A small image embedding model, trained from scratch: 32-pixel images, 15300 steps.
Rows from block 5 of a small image embedding model, named by matrix and row number. Rows with one number belong to one neuron. Each number is 128 + 24 x the weight over its row's rms, rounded and kept within 0 to 255. All counts start at 0. After the name is the row's rms in percent of the matrix's.
After each neuron's rows are labels from the 100 images, of 14848, where the neuron reaches its largest size: "patch colour" is the nearest of a few named colours to the mean colour under the peak. Only what is clearly more common there than usual is listed. The data: seven-segment displays showing three digits.
# gate: MLP gate (model.blocks.5.mlp.gate.weight, 384x192), inputs 0-63
# fc1: MLP up (model.blocks.5.mlp.fc1.weight, 384x192), inputs 0-63
# fc2: MLP down (model.blocks.5.mlp.fc2.weight, 192x384, transposed), outputs 0-63

gate.5 074 [114 129 140 136 137 152 168 121 136 113 160 131 107 165 159 121 102  92 142 140 112 155 150 144 154 124 120 103 141 144  97 123 144 153 148 170 132  80 159 118 147 125 105  77 137 113 156  94 123 112 114  98 133 124 134 103 124 113 103 130 118 140 116 124]
fc1.5 074 [158 134 131 122  97 110 126  98 145  93 116 175  76 140 109 133 107 124 117 134 105 129 139  95 141 159  89  85 114 145 161  93 111 154 128 131 109 165 104 110 113 140 134 127 144  97 132 170 130 150 127 119 165 120 108 106 119  75  85 122 121 114 128 127]
fc2.5 079 [111 159 142 113 125 111 105 150 151 114 152 130 166 130 114 117  93 151 141 131 119 170 117 163 172 147 111 152 140 156 105 140 116  85 171 174 177 107 135 109 132 148 108 103 113 123 170 122 115 158 163 126 123  95 126 132 124 105 150 150 137 138  85 142]
patch colour: black

gate.183 128 [172  95 146  77 112 130 144 160 110 134 149 180 104 104 112 108  94 123 127 111 117 125 133 111 132 110 120 125 145  71 166 127 135 106  91 127 155 104 131 150 117 130 125 103 119 143  89 153 157 141 136 145 133 123 114 103 108 124 117 152 120 162 123  89]
fc1.183 118 [188 146  91  79 101 128 132 152 164 122 117 138 161 123 116 119 125 111 118 126 111 131 157 108 161  99 107 152 118  83 152 143 122 100  70 144 128 129 123 131 131 175 151 125 141 121 152 116 103 172 131 167 109 109 149 134 135 162 101 135 108 123 151  57]
fc2.183 119 [114 176 132 131  89 207  93 185 150 121 144 120 104 138 119 141 134 128  72 113 166 100 153 133 146 140 128 118 123 118 119 124 129 128 137 107 139 110 113 114 107 156 117 151  76 118 108 136 139 161 125 105 140 129 115 133 102 165 116 112 116 120 168 110]
patch colour: blue; green

gate.198 067 [125 130 115  85 159 136 134 115 143 129 174 112  95 176 105 153 149 165  95 120 131 126 105 128 179  66 141 135 145  99 136 184 111 140 162 165  99 144 127 132  84 134 119 167 118 153 131 131 115 129  83 123 183 147 136 111 141 142 135 128 132 167 123 127]
fc1.198 064 [104 143 141  89 118 146 126 148 128 128 147 137 161 173 135 158 158 139 160 121 119 133 138 102  84 131 151  77 146 122 123 149 163 129 118 119 116 165 155 117 150  85 128  76 129 152  77 144 161 117 155 116 127 143 120 159 132  82 129 127 133 140 108 131]
fc2.198 066 [ 98 119  96 174 108 115 156  71 140  93 120 140 131 101 127 133 140 104 106 158 132 100 131 163 145 153 145 126  96 112  84  90 152 149 125 129 118 111 155 139 107 138 159 141 129 138 120 102 145 109 123 129 129 120 138 123 124 167 143 112 158 124 135 144]
patch colour: red

gate.4 088 [129 115 120 130 173 140 110 137 157 154  99 111  95 105  97 129 119 144 148 103 112 164 195 119 114 114 163 197 163  99 125 109  91 126 138 139 129 123 133 117 160 167 146 151 154 120 107 137 132  73 141 144 100 113 136 141  61  75 138 127 145 118 122 120]
fc1.4 086 [107 116 160 148 147 128 129 129 119 130 136 113 108 132 103 135 111 142 192 158 114 100 136 100  92 112 163 107 122 133  97 129 122 127 146 139 145 162  62 109 121 167  80 165 124 157 118 123 134 131 127 162 166 119 177 139 140 151 113 137  96  66 132 118]
fc2.4 088 [144 147 131 116 136 120 119 144 109  97 135 158 110 129 133 110 147 154  96 130 118 141 128 118 101 102 120 100 112 126 155 140 155 151 124  99  90 104 158 123 166 160 139 153  94 158 103 102 134  96  92 141 138 151 137 103 163 164 150  95 136 137 150 156]
patch colour: brown

gate.101 085 [138 164 158 122 100  91 113 114 119 129  96 171 121 104 111  88 194  91 128 131 138 115 110  84  99 146 142 159 161 149 113 111 107 150 128 102 109 121 148 102 128 114 156 102 110 130 120  99 177 130 112 151 135 107 104 121 154 114  92 114 154 137  97 119]
fc1.101 087 [ 96 136 110 129 118 116 126 114 122 150 135 120 114 110 126 127  83 112 101 147 130 127 164 123 154 135 121 122 111 171 103 106 162 126 110 132 131  95  76 137 130 141 162 131 123 145 120 121 143 130  98 128 115 129 140 108 105 177 146 111 104 142 163 101]
fc2.101 083 [137 107 112 108 156 153 148 123 127 117  82 161 183 111 141 122 127 134  97 109 139 158 100 105 156 112 138 139 125 137 173 150 135 111  82  90 127 144 171 120 165 117 121 113 183  85 151 167 101 112 163 152  79 134  78 163 117 107 141 130 103 154 143 124]
patch colour: black

gate.232 086 [164  95 161 154 137 151 100 186 106 157 120 145 145 164 112 135 108  78 102  94  98 130 120  90 113 117 116 137 121 155 130 105  96 172 120 118 123 146 112  94 162  94 127 118 114 141 110 104 144 130 153 167 143 113 118 136 140 123 185 119 114 124 115 117]
fc1.232 086 [101 124 108 132 116 148 110  59 160 123 114 148 156 127 118 136 139 143 131 126 138 110 119 169 101 173 102 114 135  70 139 111 128 102 131 175  98 140 104 101  96 145 145 125  96 118 165 143 135 106 129 149 113 154 182 136  98 136 144 187 113 127 121 109]
fc2.232 091 [ 99 120 199 113  85 120 131 110 107 125 113 135 140 139 152 116 153 123 115  96  83 168 115 141 133  89  89 101 137 149 129 136 148 129 137 127 116 141 152 116 128 108 157 117 101 167 145 111  98 139 163 124  75 134  78 119 113 111 104 119 130  79 132 146]
patch colour: black

gate.381 102 [ 99  96 123 116 115 116 169 125 123 115 130 113 140 135 144  99 155 135  85 112  96 114 125 142 112 138 138  70 142 178  99 121 135 151 137 136  95 106 148 100 138 119 138  99 128 140 149 157 140 104 177 104 144 122 105  86 106 138 141 133  78 142  75 134]
fc1.381 102 [ 92 108 153  98 127 114 116 133 116 144 156  98 139 164 112 145 148 101 106 137 124 134 128 156 130 129 158 152 114  97 158 140 138  84 100 125 173 172 106 129  83 106 115 137  98 137  86 127 145 102 117 101 108 124 123 119 124 115 121 100 148 106 134 155]
fc2.381 100 [127 135 137 132  70 134  71  80 105 132  69 115 157 117 151 140 148 179  75 170 118 123 127  95 152 129 138 111  87 126 148 144 146 115 126 162  84 106 123 120 140 109  97 109 120 164 134 156 143 132 121 120 105 115 127 118 117 129 126 153 121 104 133 116]
patch colour: brown

gate.234 078 [104 132 112 127  82 150 105 121 143 135 138 128 124 119 154 115 146 116  98 152 117 110 151 168  98 143 117  82 140 197 120 100 148 118  99 109 118 147 134 167 104 105 114 125 140 116 160 124 159 155 120 153 118 147 142  86 119 111 110  90 148 166 152 104]
fc1.234 083 [106 118 137  96 111 164 114 119 128 133 141 152 159 153 113 147 136  96 139 130 156 150 165 133 150  95 122  89 144 108  86  97 106 120 141 172 124 145 118 132 166 116  86 108 125 116 131 107 145 117 179 115 107 122  77 132 121 121  95 117 108  99 127 136]
fc2.234 076 [161 139 117 169 147 148 125 134 149 129 156 145 123  95 111 107 100 165  97 145 109  94 102 140 115 132 134 115 137 101 137 127 136 142 148 115 128 113 148 136 114 131 123 107 171 130 128 146 135 134 138 117  95 111 154 123  94 129 126  95 106 114 165 119]
patch colour: blue; green

gate.124 064 [128 147 164 129 160 122 122 165 117 126 136 131 118  78  89 133 136 125  98 181 128  98 124 110 183  85 119  97 125 154 108 159 134 114 134 137 142 125 108 174 183 155 173 154 106 133 132 137 148 131 132 146 138 129 130 111 113 129 116 129 133 136 137 125]
fc1.124 070 [ 86 122 115  70  90 108 125 105  94 112 126  99 109 134 147 138 117 120 105 128 136  98 154 146  92 134  95 144 167 159 156 128  89  78 126 114 110  93  98 128 106 127 158 139 159 107 134 106 107  85 158 155 152 108 120 164 115 155 101 141 162 116 121 121]
fc2.124 068 [120 157  76 122 147 109 174 153 139 132 148 134 123 152 130 120 149 107  98 119 141 135  62 105 106 123 109 122 126 145  97 126  97 134 118 135 126 145 115 137 162 104 117 152 141 155 114 104 106 175  87 111 124 109  94 108  89 118 120  89 117 119 141 118]
patch colour: blue

gate.352 131 [148 148 130 130 107 160 112  91 115 124 169 132 143 121 136 112 168 153 102 140 129 163 122 191 137 120 133  55 114 143 140 103 128 125 142 128 114  87 140 112 114 127 127 156 126 184 148 121 109 101 131 101 116 126 132 156 150 170 190 127 137 110 132  98]
fc1.352 130 [139 112 132 110 121 138  88 144 106 130 146 117 131 145 174 150 175 135 158 150 144 123 132 148 147 138 109 133 109 122 110  95 134 114 160 122 109 125 128 122 144 139 113 121 138 156 126 107  97 169 108  72 148 147 145 120 120  86 166 143 122 125 133  88]
fc2.352 118 [171 160 112 128 104 149  91 164 109 176 154 107 124 130 139 114 144 110  88 132 140 183 109 144 103  91 126  95 137 105 130 144 100 106 155 100 114 141 157 122 162 133  96 107 128 142 185 120 147 138 118 123 108 153 131 123 113  97 117 115 114 151 160 114]
patch colour: blue

gate.311 134 [116 137 109 145 122  95 108 136 102 163 112 103 126 173 153 151 113 137 161 161 138 113 140 126  80 131  96 103 138 139 174 117 134  94 123 136  89 142 143 125 115 125 119 109 142 125 119 161  92 133 139 180 119 133 101 137 142 131 143 167 128 144 141 160]
fc1.311 132 [ 89 163  99 112 158 155 139 130 118 115 100 140  87 112 164 143  94 170 121 166  95 102 112 166  87 131 150 135 105 136 178 131 127 136 138 134 181 163 170 140 148 131 134 104  80 101 101 109 121 149 131 137 116 139 105 148 136 122 164 143 126 131 114  73]
fc2.311 127 [143  84  97 103 150 175 127 156 112  80 114 115 168 131 116 159 178 145 103 105 141 126 149 133 155 137 118 155  99 136 101 115 140 122 149 160 114 133  96 132  85 118 167 100 116 109 138 146 174 130 122 136 115 157 123 108 149 152 140 118 110 148 116 141]
patch colour: green

gate.277 082 [138 173 156 128 160 156 149 177 117 130 126  68 157 149 101 123 138 137 126 140 119  92 107 131 116 135 120 104 115 154 116 115 157 129 115 125 138 117 150 109  99 114  99 131 158 135 159 155 104 138 145 108 100 139 119  88 106 114 111 101  67 133 120 110]
fc1.277 092 [168 147 158 132 149 144 162 115 118 129 136  98 112 140 110 106 116 117 140 130 122 114 106 120 102 138 118 148 115 151 103  97 140 121  99 166 133 132 148 123  98  86  85 132 170 131 167 132  88 122 110 153 126 124 128  95 105 150 100 123 120 104 160 125]
fc2.277 105 [ 74  62 123 110 140 122 113 106  98 100 146 131 147 121 151 178 190 172 100 109 158 141 111 147 127 118 187 171 106 115 120 144  80 142 133 122 140 117 128 198 141 167 122  92 146 108 153 109 152 161 108 153 152 156 114 115 148 141 140 132  77  87 130 149]
patch colour: grey

gate.179 126 [ 85 142  60  75 115 166 114 133 121  95 133 107 119 116 128 162 119 143 138 135  97 115 132 117 164 142 121 195 117 111 147 131  83 157 156 123 150 132 110 151 124 124 153  96 111  85 145 152 119 119 120 167  90 132  95 139 130 117 110  96 151 157 121 132]
fc1.179 128 [123 145  86  87 106 169 139 143  62 121 121 111 117 125 123 168 113 154 142 126 110 125 119 142 143 158 149 182 124 146 149 130 118 131 161 130 129 115 138 127 102  80 127 129  94  53 121 137 108 128  98 150  95 133 112 143 152 118  78 100 147 135 130 145]
fc2.179 123 [124 144 117  79 136 132 143 122 170 122 110 133  97 150 146 123 116 124 147 118  85 107 145 110 158 150 127 104 129  84 174 128 103 123  94  96 111 112 109  93 104 135 130  97 101 118  94 139  90 125 142 107 140 149  76 135 197 110 100 155 126 117 108 101]
patch colour: grey

gate.33 122 [157 130 138 100 189 113 150 150 150 119 140 116 122 134 117 148 128 145 103 131 134 111 120 161 102 149 130 130 150 136 135 112 131  93 107 122 103 156 120 138 112 180  93 116 111 127 121 110 121 116 131 138 132 102 104 131 105 190 102 136 129 167 132 112]
fc1.33 131 [126 105 115 174 102 149 121 150 142  94 126 123 112 133 138 178 120 127 153  87 150 151 168 102  97 165 107 116 149 106 138 162 122 137 158 100 130 131 114 110 112 139 176 112 166  59 171 135 121 103 146 151 139 139 166 115 137 132 164 100 110 113  99 159]
fc2.33 134 [108 112 114 139 115 102 107 158 150 147 132 116 124 137 153 120 106 107 178 128  99 147 145 123 103 133 132 104 166 158 137 112 123 169 105 124 118 119 143 124 169 161 129 158 114 128 113 130 109 124 127 153 132 112 131  88 199 148 128 141 129 113  93 148]
patch colour: grey

gate.115 087 [106  99 117 164  71 147 129 125  88 150 126 126 166 153 119  85 118 120 102 117 118 127  98 113 124 169  99 102  74 156 116  91 138 124 124 120 144 143 100 112  78  82 109 107 106 122 115  63 114 145 131 100 145 130  95 136 102 136 124 125 102 119 139 120]
fc1.115 096 [146 115 127 127 157 142 120  88 101 159  99 106 129 118 125 119 124 116 123 145 149  92 155 146 170 112 145 163 129 160 119 108 132 146 104 119 135 141 106 137 118 150 144 145 115 140 134 145 131 113 118 139 111 144 145 162 123 113 114 158 100 113 125 182]
fc2.115 085 [105 122 114 121 159 123 157 130 110 139 134 134 120  85 134 161 150  84 144 122 132 124 178 153 146 118 148 125 159 148 142 122 178 152 151 131 125 143  71  92 127 156 150 138 149 108  96 119 152  90 132  77 137 117 152 118  78 153 176 162 131 160 169 139]
patch colour: blue

gate.145 072 [120 108 123  94 139 124 128 129 148 140 135  93 109 112 114 127 114 115 144 111 146 139  97 154 119 107 143 169 109 152  85 167  99  98 160 156 133 119 151 115  81 147 139 131 176 160 161 130 112 160 150 162 135 142 147 105 151 104 153 127 140  93 139 138]
fc1.145 072 [112 141  97 131 148 175 136 111 118  91 144 165 128 112 182 138  95  97 120 131 159 114  93  83 115 157 161 165 171 143 112 146 116 118 157 123 129 120 121 138 126 133 115 166 123 176 123 146 111 150 138 181 127 110 119 131 128 148  85 140 131  85 107 143]
fc2.145 068 [157 126 128 156 121 121 138  81 141 119 111  95 113  83 156 127 146 139 141 126 114 157 108 103 124  88 171 130 124 162 133 148 114 122 172 111 106 146 152 141 141 152 119 103 138 115 118 129 101  93 148 119 160 123 115  79 112 144 127 129 112  74 134 128]
patch colour: grey

gate.331 090 [143  86 146 150 155 125 184 148 141 111 127  98 134 127 102 105 130 122  91 133 116 129 170 162 173 146  77  97 163 148 143 166  78 117 149  83 113 127 124 106 123 134 106  99 143 136 108 153 149 136 156  97 120 138 123 154 156  95 108 152  90 118 131 183]
fc1.331 084 [ 93 119 138 118  99 137  98  95 128 149 133 133 135 181 142 116 108 130  92 161  89 152 154  99 109 128 131 102 101 148  88 133 163 103  83 140 130 112 130 135 149  96 149 110  81 136 122 122  96 142 146  93 117 149 154 170 122 100 123 137 120 146 107 115]
fc2.331 098 [154 118 181 118 116 112 124 115 165 139 128 179 131 142 124 172 126 123 139  83  91 149 132 120 192  96 162 168 140 136 103 139 116 143 114 140 140 165 147 140 146 155 150 114  85 142 120 153 152 126 118 150 131 134 128 134 135  78 155 103  96 114 110 144]
patch colour: black

gate.237 117 [167 103  92 124 123 136 139 151 125 121 131 120 139 101 114 134 149 191  99 122 119 162 161 121 104 130 132 118 106 145 135 113 108 116 157 134 128 165 162 146 149 124  75 128 105 130 158 118 145 161 120 113 135  88  97 103 114 118  97  83 114 153 145 104]
fc1.237 100 [150 100 172 140 129 140 140 139 152 133 114 135 134 144 113 136 151 116 209 146 161 182  88 111 177 194 143 109 161 150 121 119 147 136 111 100 157 128 123 144 142 101 148 148  81 135  86 166 106 129 130 131 146 114 140 139  97 169 136 191 127 191 152 190]
fc2.237 117 [141 165 143  93 147 117 150  99 103 120 161 120 107 129 118 157  92  71 140 113 169 110 118  98 136  99 117 119 101 134 111 150 132 171 124  75 118 107 143 191 127 132 109 120 121 161  90  95 110  94 119 124 161 157 117  98  95 143 138  90 121 102 127 136]
patch colour: grey

gate.372 078 [170 155 124  99 129 105 127 111 148 146 114 135 133 157 142 109 160 175 162 135 111 118 126 154  91 150 148 190 132 141 155 139 149 153 154 114 163 146 105 136 149 117 135 137 109 110  86 181 145 130 146  73  96 162 166 144 119 142 145 148 149  84 104 138]
fc1.372 080 [149  99 104 122  91 151 137 145 128 169 144 123 100 119 134 162 132 131 139 113 110 130 105 164 121 127 109 169 116 132 122 155 116 165  86 147 118 100 110 120 147  98 130 182 116  93 163 130 110 172 166 152 122 110 134 147  98 114 166 161 154 116 136 144]
fc2.372 081 [137 146 101 131 181 118 145 120 138 148  82 128 108 119 173 147 146 149 175 137 139 161 130 103 164 120 146 146 141  86 105 137 147 153 174 113 158 128 131 115  79 150 132  82 153 148 112 192 137 125 142  80 142 163  98 162 112 116 134 112 134 140 164  99]
patch colour: brown

gate.74 099 [191 103 187 174 115  85 129 100 185 144 102 139 130 196 110 115 110 117 146 147 143 173 166 122 144 129 140  98 148 148 159 133  98 117 127 140 117 110 135 102 151 149 105 130 132 139 134  81 142 138 116 178 122 134 132 117 128  73 120 144 146 111 126 139]
fc1.74 095 [117 125 122 118 140 131 135 122 112 134 151 123 127 121 149 128 130 143  93 120 130 116 120 129 114 143 127 150 116 170 115 107 157  91  86  85 130 131  99 136 123  79 154 115 135 139 114 152 107 118 147  86 111 165 148 150 120 158  83 107 105 122 124 114]
fc2.74 094 [ 97 135 164 135 161 163 122  92 119 103 120 100 120 153 122 160 160 112  61 120 140 137 140 150 120 108  79 142 163 125 129 127 119 137  81 144 139  61 117 141 105 115 147 101 113 110 147 133 143  94 123 119 121 155 164 104  69 123 120 149 169 124 117  92]
patch colour: black

gate.262 072 [129 161 137 126 125 137 110 152 142 137  99 165 144 127 109 122 114 128 163 116 135  75 122 125 147 136 113 100 124 135  89 154  88 128 154 106 137  91 100 103 140 129  94 136 136 109 133 106 166 105 132 105 163 134 124 114 116 110 107  70  87 130 112 137]
fc1.262 078 [100 153 124  95 105 151 116 126 125 157 117  40 110 167 131 152 117 135 152 137  96 141 127 125  73 132 116 110 105 172 117 162 139  85 148 124 128 156 165 122 109 125 152 123 124 180  54 114 133 113 120 143 113  87 106 144 140 110 148 131 133 131 144 126]
fc2.262 079 [123 137  68 129 117 125 156 106 105 173 125 114 140 133 111 157 142 165 138 121 144 124 103 124 124 157 161 122 133 141 135 135  94 149 133 158 118 128 118 144 126 134 111 146 107 129 162  89 141 159 117 145 147 122 125 104 146 112 109 138 117 120 114 124]
patch colour: blue; green

gate.382 088 [130 120 134 149 133 142  91  99 156  78 141 133 127 124  90 109 111 139 143 111 142 120 130  95 120 133 114 138 150 152  97 123  50  98 141 161 101 123 124 120 120 132 105 151 121 115 157 121 149 114  78 163 125 105 147  95  92 107 116 100 102  92 152 106]
fc1.382 094 [123 124 146 157 139 137 134 145 138 103 140  98  92 132 107 137 112 136 157  91 152 141 121 128  76 144 123 114 185 132 114 126 130 102 125 132 124 121 145 110 152 126 101 168 132  75 127 163 132 107 116 120 158 124 146  91 133  96 107 113 128 128 175 164]
fc2.382 098 [144  95 125 126 128 126 134 144 102 122 155 146 122 121 100 115  95 118 107 135  93 144 163 122 188 178 128  77 116 139 143 122 109 152 161 137 132 100 140 103 129 140 118 133  77  99 147 137 145  89 170 100  99 135 115 167 157 135 113  99  93 147 124 136]
patch colour: black

gate.215 102 [ 98 109 139 147 142 142 156 153 116 130 132 155 132 139 103 148 108 151 127 132 129 132 114 115 150 162 152 103 113 117 155 121 158  75 129 124 115 104 137  98 155 125 144 192 116 120 129 137 135 134 118 106 138 133 115 161 127 165 114 153  92 109 140 136]
fc1.215 098 [ 65 165 161 158 152  98 144 106 121 108 100 151 155 124 156 130  91 115 139 132 103  98 122  94  97  79 144 155 123  90 129 128 124 112 121 126 130 138 173 149 122 166  98 143 105 164  76 123 148 139 113 135 107 127 112 144 145 127 107 138 149  93 131 123]
fc2.215 098 [174 133  78 107 169 143 107 173 131  63 133 176 137 113 134 118 120 151 115 115 139 180 100 139 122 143 140 142 136  77 114 134 154 127 138 107 120 142 140 143 134 115  88 150 148 120 163  89 138 124 188 149 118 121  95 145 120  98 121 157 114 107 118 120]
patch colour: brown

gate.170 107 [112 154  96 114  96 130 101 122 135 109 132 114 144 152  98 184 149 150 148 149 108 105 102 167 138 107 118 151 123 126  70 104 141 164 126 159  96 157 128 123  89  83  90 135 121 144 108 147 121 128 103 133 121 137 142 142 107 129 126 114 133 178 112 137]
fc1.170 099 [124 122 134 173 112 179 116 124 134 107 126 149 155  91 117  84 141 139 102 107 133  99 122 163 128 128 160 157 152 146 132 159 113 150 120 113 169 143 131 165 110 182 107 121 146 171 136 130 156 134 126 153 119 153 120 121 143 119 108 129 144 146 165 159]
fc2.170 113 [149 168 129 130 141 104 107  93 152 100 101 148 102 130 156 107  97 127 131  82 145 142 130 116 163 111 197 158 130 132  96 147 134 106 123 156 114 125  96 126 190 146 107 128 151 146 114 156 136 108 143 152 142 157  96 127 127 153 145 140 105 107 123 142]
patch colour: blue

gate.295 076 [126  97 119 135 140  97 108 157 122 149 108 144 144 110 125  84 153 134 131 133 157  74  94 111 146  88 138 159  98 120 135 114 157 118 111 122  93  70 109 142 114 135 126 150 144 126 115 125 125 155 146 125 134 135 148 153 141 121 158 112 129 143 108 116]
fc1.295 073 [171 118  94 123 166 162 144  78 116  99 105 149 112 137 121 109 114 128  96 121 101 142 115 145 150 137 122 115 127 185 130 122 119 122 171  97 161 160 133 112 150 112 128 132 148 159 144 186 133 148 122 104 149 130 192 144  95  90 104 107 137  75 153 137]
fc2.295 076 [152 101 123 114 134 120 159 104 141 126 137 136 113 146 146 113 120 128 102 148 109 142 141 115 154 113 113 167 134 147 124 132  74 137 112  94 109 136 124 137 130  99  89 127 158  83 157 145 106 139 112 106 127 148 128  87 146 141 140 151 125 175 193  71]
patch colour: green

gate.290 101 [172 160 169 127 126 132 110 140 113 150 146 156 161  99 110 152  84 138 140 140 134 125 148 110 155 142 104 114 128 109 144 132 156 141 133 177 104 124  94 118 143 144 129 124  88 106 110 146 130 138 130 180 163 129 158 124 148  83 134 136 115 171 128 101]
fc1.290 102 [135 127 128 113 144 156 128 145  90 124 117  96 120 116 105 107 121  81 113  88 140 125 135 117 164  90 136 136 133 135 104 139 117 165 110 153 115 117  99 106 174 103  89 145  89 122 125 125 115 146 138  78 106 126 105 161  84 121 120 131 147  95 111 135]
fc2.290 107 [148 117  97 131  81  93 140 120 180 152 108  69 134 156 117 131 116 157  88 154 143 182 158 150 132 124 151 153 154 119 137 128 105 150 130 127 129 144  90 148 120 154 149 133 145 111 101 155 100 116 100 149 165 126 121 161 109 182 123 107 151 140 122 118]
patch colour: brown

gate.337 088 [116 124 104 139 104 107 102 112 131 132 134  84 136 136 107 137 120 121 158 130 120  91  97 175 140 115 103 117 104 141 166 160 131  92 121 163 146 113 128  85 167 140 119 154 131 158  91 147 129 164 104  52 138 108 147  95 116 131 119 111 127 115 150 131]
fc1.337 087 [102 122 172 110 145 150  82 143 151 126 114 180  86  86 128 171 108 150 125 100  96 133 116 172  93 119 110 110  74 124 117 108 153 117 103 147 149 161 130 135 122 124 147  82 118  98 178 119 106 151  92 187 104 174 142 137 159 106 121 123  99 124 131 144]
fc2.337 084 [118 121  97 104 136 130 124 115 100 115 141  89 142 132 119 120 126 130  86 135 115 136 154 113 150 114 131  90 149 137 147 128 132 166 103  91 118 127 141 117 133  96 137 132 106 151 164 122 119 103 162 106 173  78 155  96  89 122 124 103 160 149 124 121]
patch colour: grey

gate.185 065 [ 66  98 155 106 169 123 144 124 144 122 142 149 139  92 188 100 130 143  95 128 109 100 142 148 175 137 129 142 139 107 150 142 149 151 135 114 142 113 140 125 140 156 150 120 137 152 138 171 129 112 124 145 137 142 122 141  75 118 139 156 131 137  96 101]
fc1.185 066 [107 106 182  69 153 111 118 105  98 177 125 107 153 140 171 125 158 102 108 128 129 129  89 204 181 133  91 106 146 135  99 142  92 156 106 153 162 147 116 150 142 139 118  93 160 115 152 101 132 104 116 134 102 113  84 135 125  87 150 144 103 125 200 172]
fc2.185 068 [108 138 141 106 104 120 110 135  94 138 131  67 128 116 138 119  73 144  83 132 109 133 140 113 144 155 123 139 142 115 169 134 102 125 175 141 103 119 116 124  53 122 152 136 136 151 157 139 111 131 157 164 100 135 149 137 192 130 126 141 164 121 143 159]
patch colour: grey

gate.200 109 [140 115 160  95 127 102 183 132 110 117 135  94 120 106 125  66 130  97 121 125  84 101 104  88 127 116 143 149 135 148 135 139 140 167  98 113 129  63 135 114 107 125 178 144 126 129 150 130  96 150 117 108 141 124 154 111  88 145 129 163 132 137 139 106]
fc1.200 107 [145 148 139 161  82 181 132 124 130 113 121 142 129  97 117 123 131 127 138 157 126 117 165 159  83 148  90 104 128 128 144 111  89 131 162 130 124 118 108 139 121 152 148 132 109 105 147 132 181 132 127 119  88 161 115 154 153 152 119 104 154 196 150 131]
fc2.200 124 [103 119 106 135 112 119 123 161 173 149 147 129 148 132 112 155 130 126 144 130 141 143 123  95 136 132  89 104 182 103 137 135 128  89 153 182 137 130 162 100 141 121 135 104 103 119 159  92 104 159 141  79 117  93 121 116 122 128 119 127 146 124 139 109]
patch colour: red

gate.235 091 [139 100 152 181 161 160  97 106 133 201 129 137 116 122 108 175  96 122 132  84 113 114 114 132 142 149 105 125 109  73 162 117 148 115  87 119 120 137 124 161 120 127 107  90 165 139 116 155 157 156 145 110 124 125 148 106 114 166 127 140  97  99 166 115]
fc1.235 084 [158 151 128 102 119  98 168 110 136 113 124 146 115 142 155 121 171 131 179 201 165 124 133 131 101 136 107 122 143 101 136 116 136 172 133 115 138 127 168 148 107 159 134 153 110 130 106 101 144 124 102 135 112 170 125 159 118 128 131 112 140 117 123 157]
fc2.235 089 [115 164 117 117 132  96 149 135 167 155 127 109 134 121 118 125 102 105 102 102  82 143  96 142 122 134 122 174 133 152 161 134 106 138 162 157 165 139 125 146  89 149  83  92 150 108 162 135 135 111 109 112 139 132 117 138 129 128  99 153 126 168 169 139]
patch colour: brown

gate.130 073 [141 141  94 115 138 121 130 125 159 133 151 153 116 128 117  61 128 148 113 143 127 135 148 102 151 153 163 121 129 159 121 141 118 157 111 149 110 134 156 137 138 133 136 110 100 158 156  92 128 124 137 164 117 104 145 115 171  91  84 141 150  68  88 119]
fc1.130 070 [153  77 125 112 128 137  94 106 113  97 143 135 134  95  68 128 113  99 131 122 133 151 126 135 165 146 132 121 117  74 120 152 182 111 117 117 129 121 107 135  97 132 136 143 120 128 133 127  90 139 133 158 122 124 148 150 154 154 170  88 140 136 100 104]
fc2.130 071 [ 97 124 149 128 165 130 101 114 148 168 115 105 112 140 107  91 177 126 147 151 143 154 154 127 119 119 158 125 133 134 109 137 133 105 129 127 119  97 122 119 105  90 149 145 127  88 116 154 130 157 127 145 156 104 168 107 121 143 135 156 156 162 104 115]
patch colour: brown

gate.304 068 [130 164 131  96 122 127 103 111  92 155 152 148 103 139  68  75 184 125 160  87 133 141 134 105 107 119 179 151 116 125 153 149 106 126 119 166  95  95  98 126 124 134 184 124  81 167 126 127 131 137 158 151  94 138 119 102 112 129 161 104 131 128 125 146]
fc1.304 072 [132 132 133 123 125 109 117 128 151 159 144 102 128 162 116 123 119 151 144  96 108 147 125 140 111 130 160 111 128 164 156 123 126 103 129 137 131 154 129 122 125 136 120 147  92 137 108 144  87 133 130 122 118 130 100 113 108 175 116 175 127 126 116 106]
fc2.304 068 [129 145 139 146 131 110 125  75 121  94 152 127 117 143 126 115  86 150  91 143 130 113 127 130 104 117 122 107 111 126 158 132 129 172 141 155 106 116 137 124 137 185 131  64 121 150 148 129 187 113  79 173 108 115 112 171 156 169 109 181 113 146 154 130]
patch colour: brown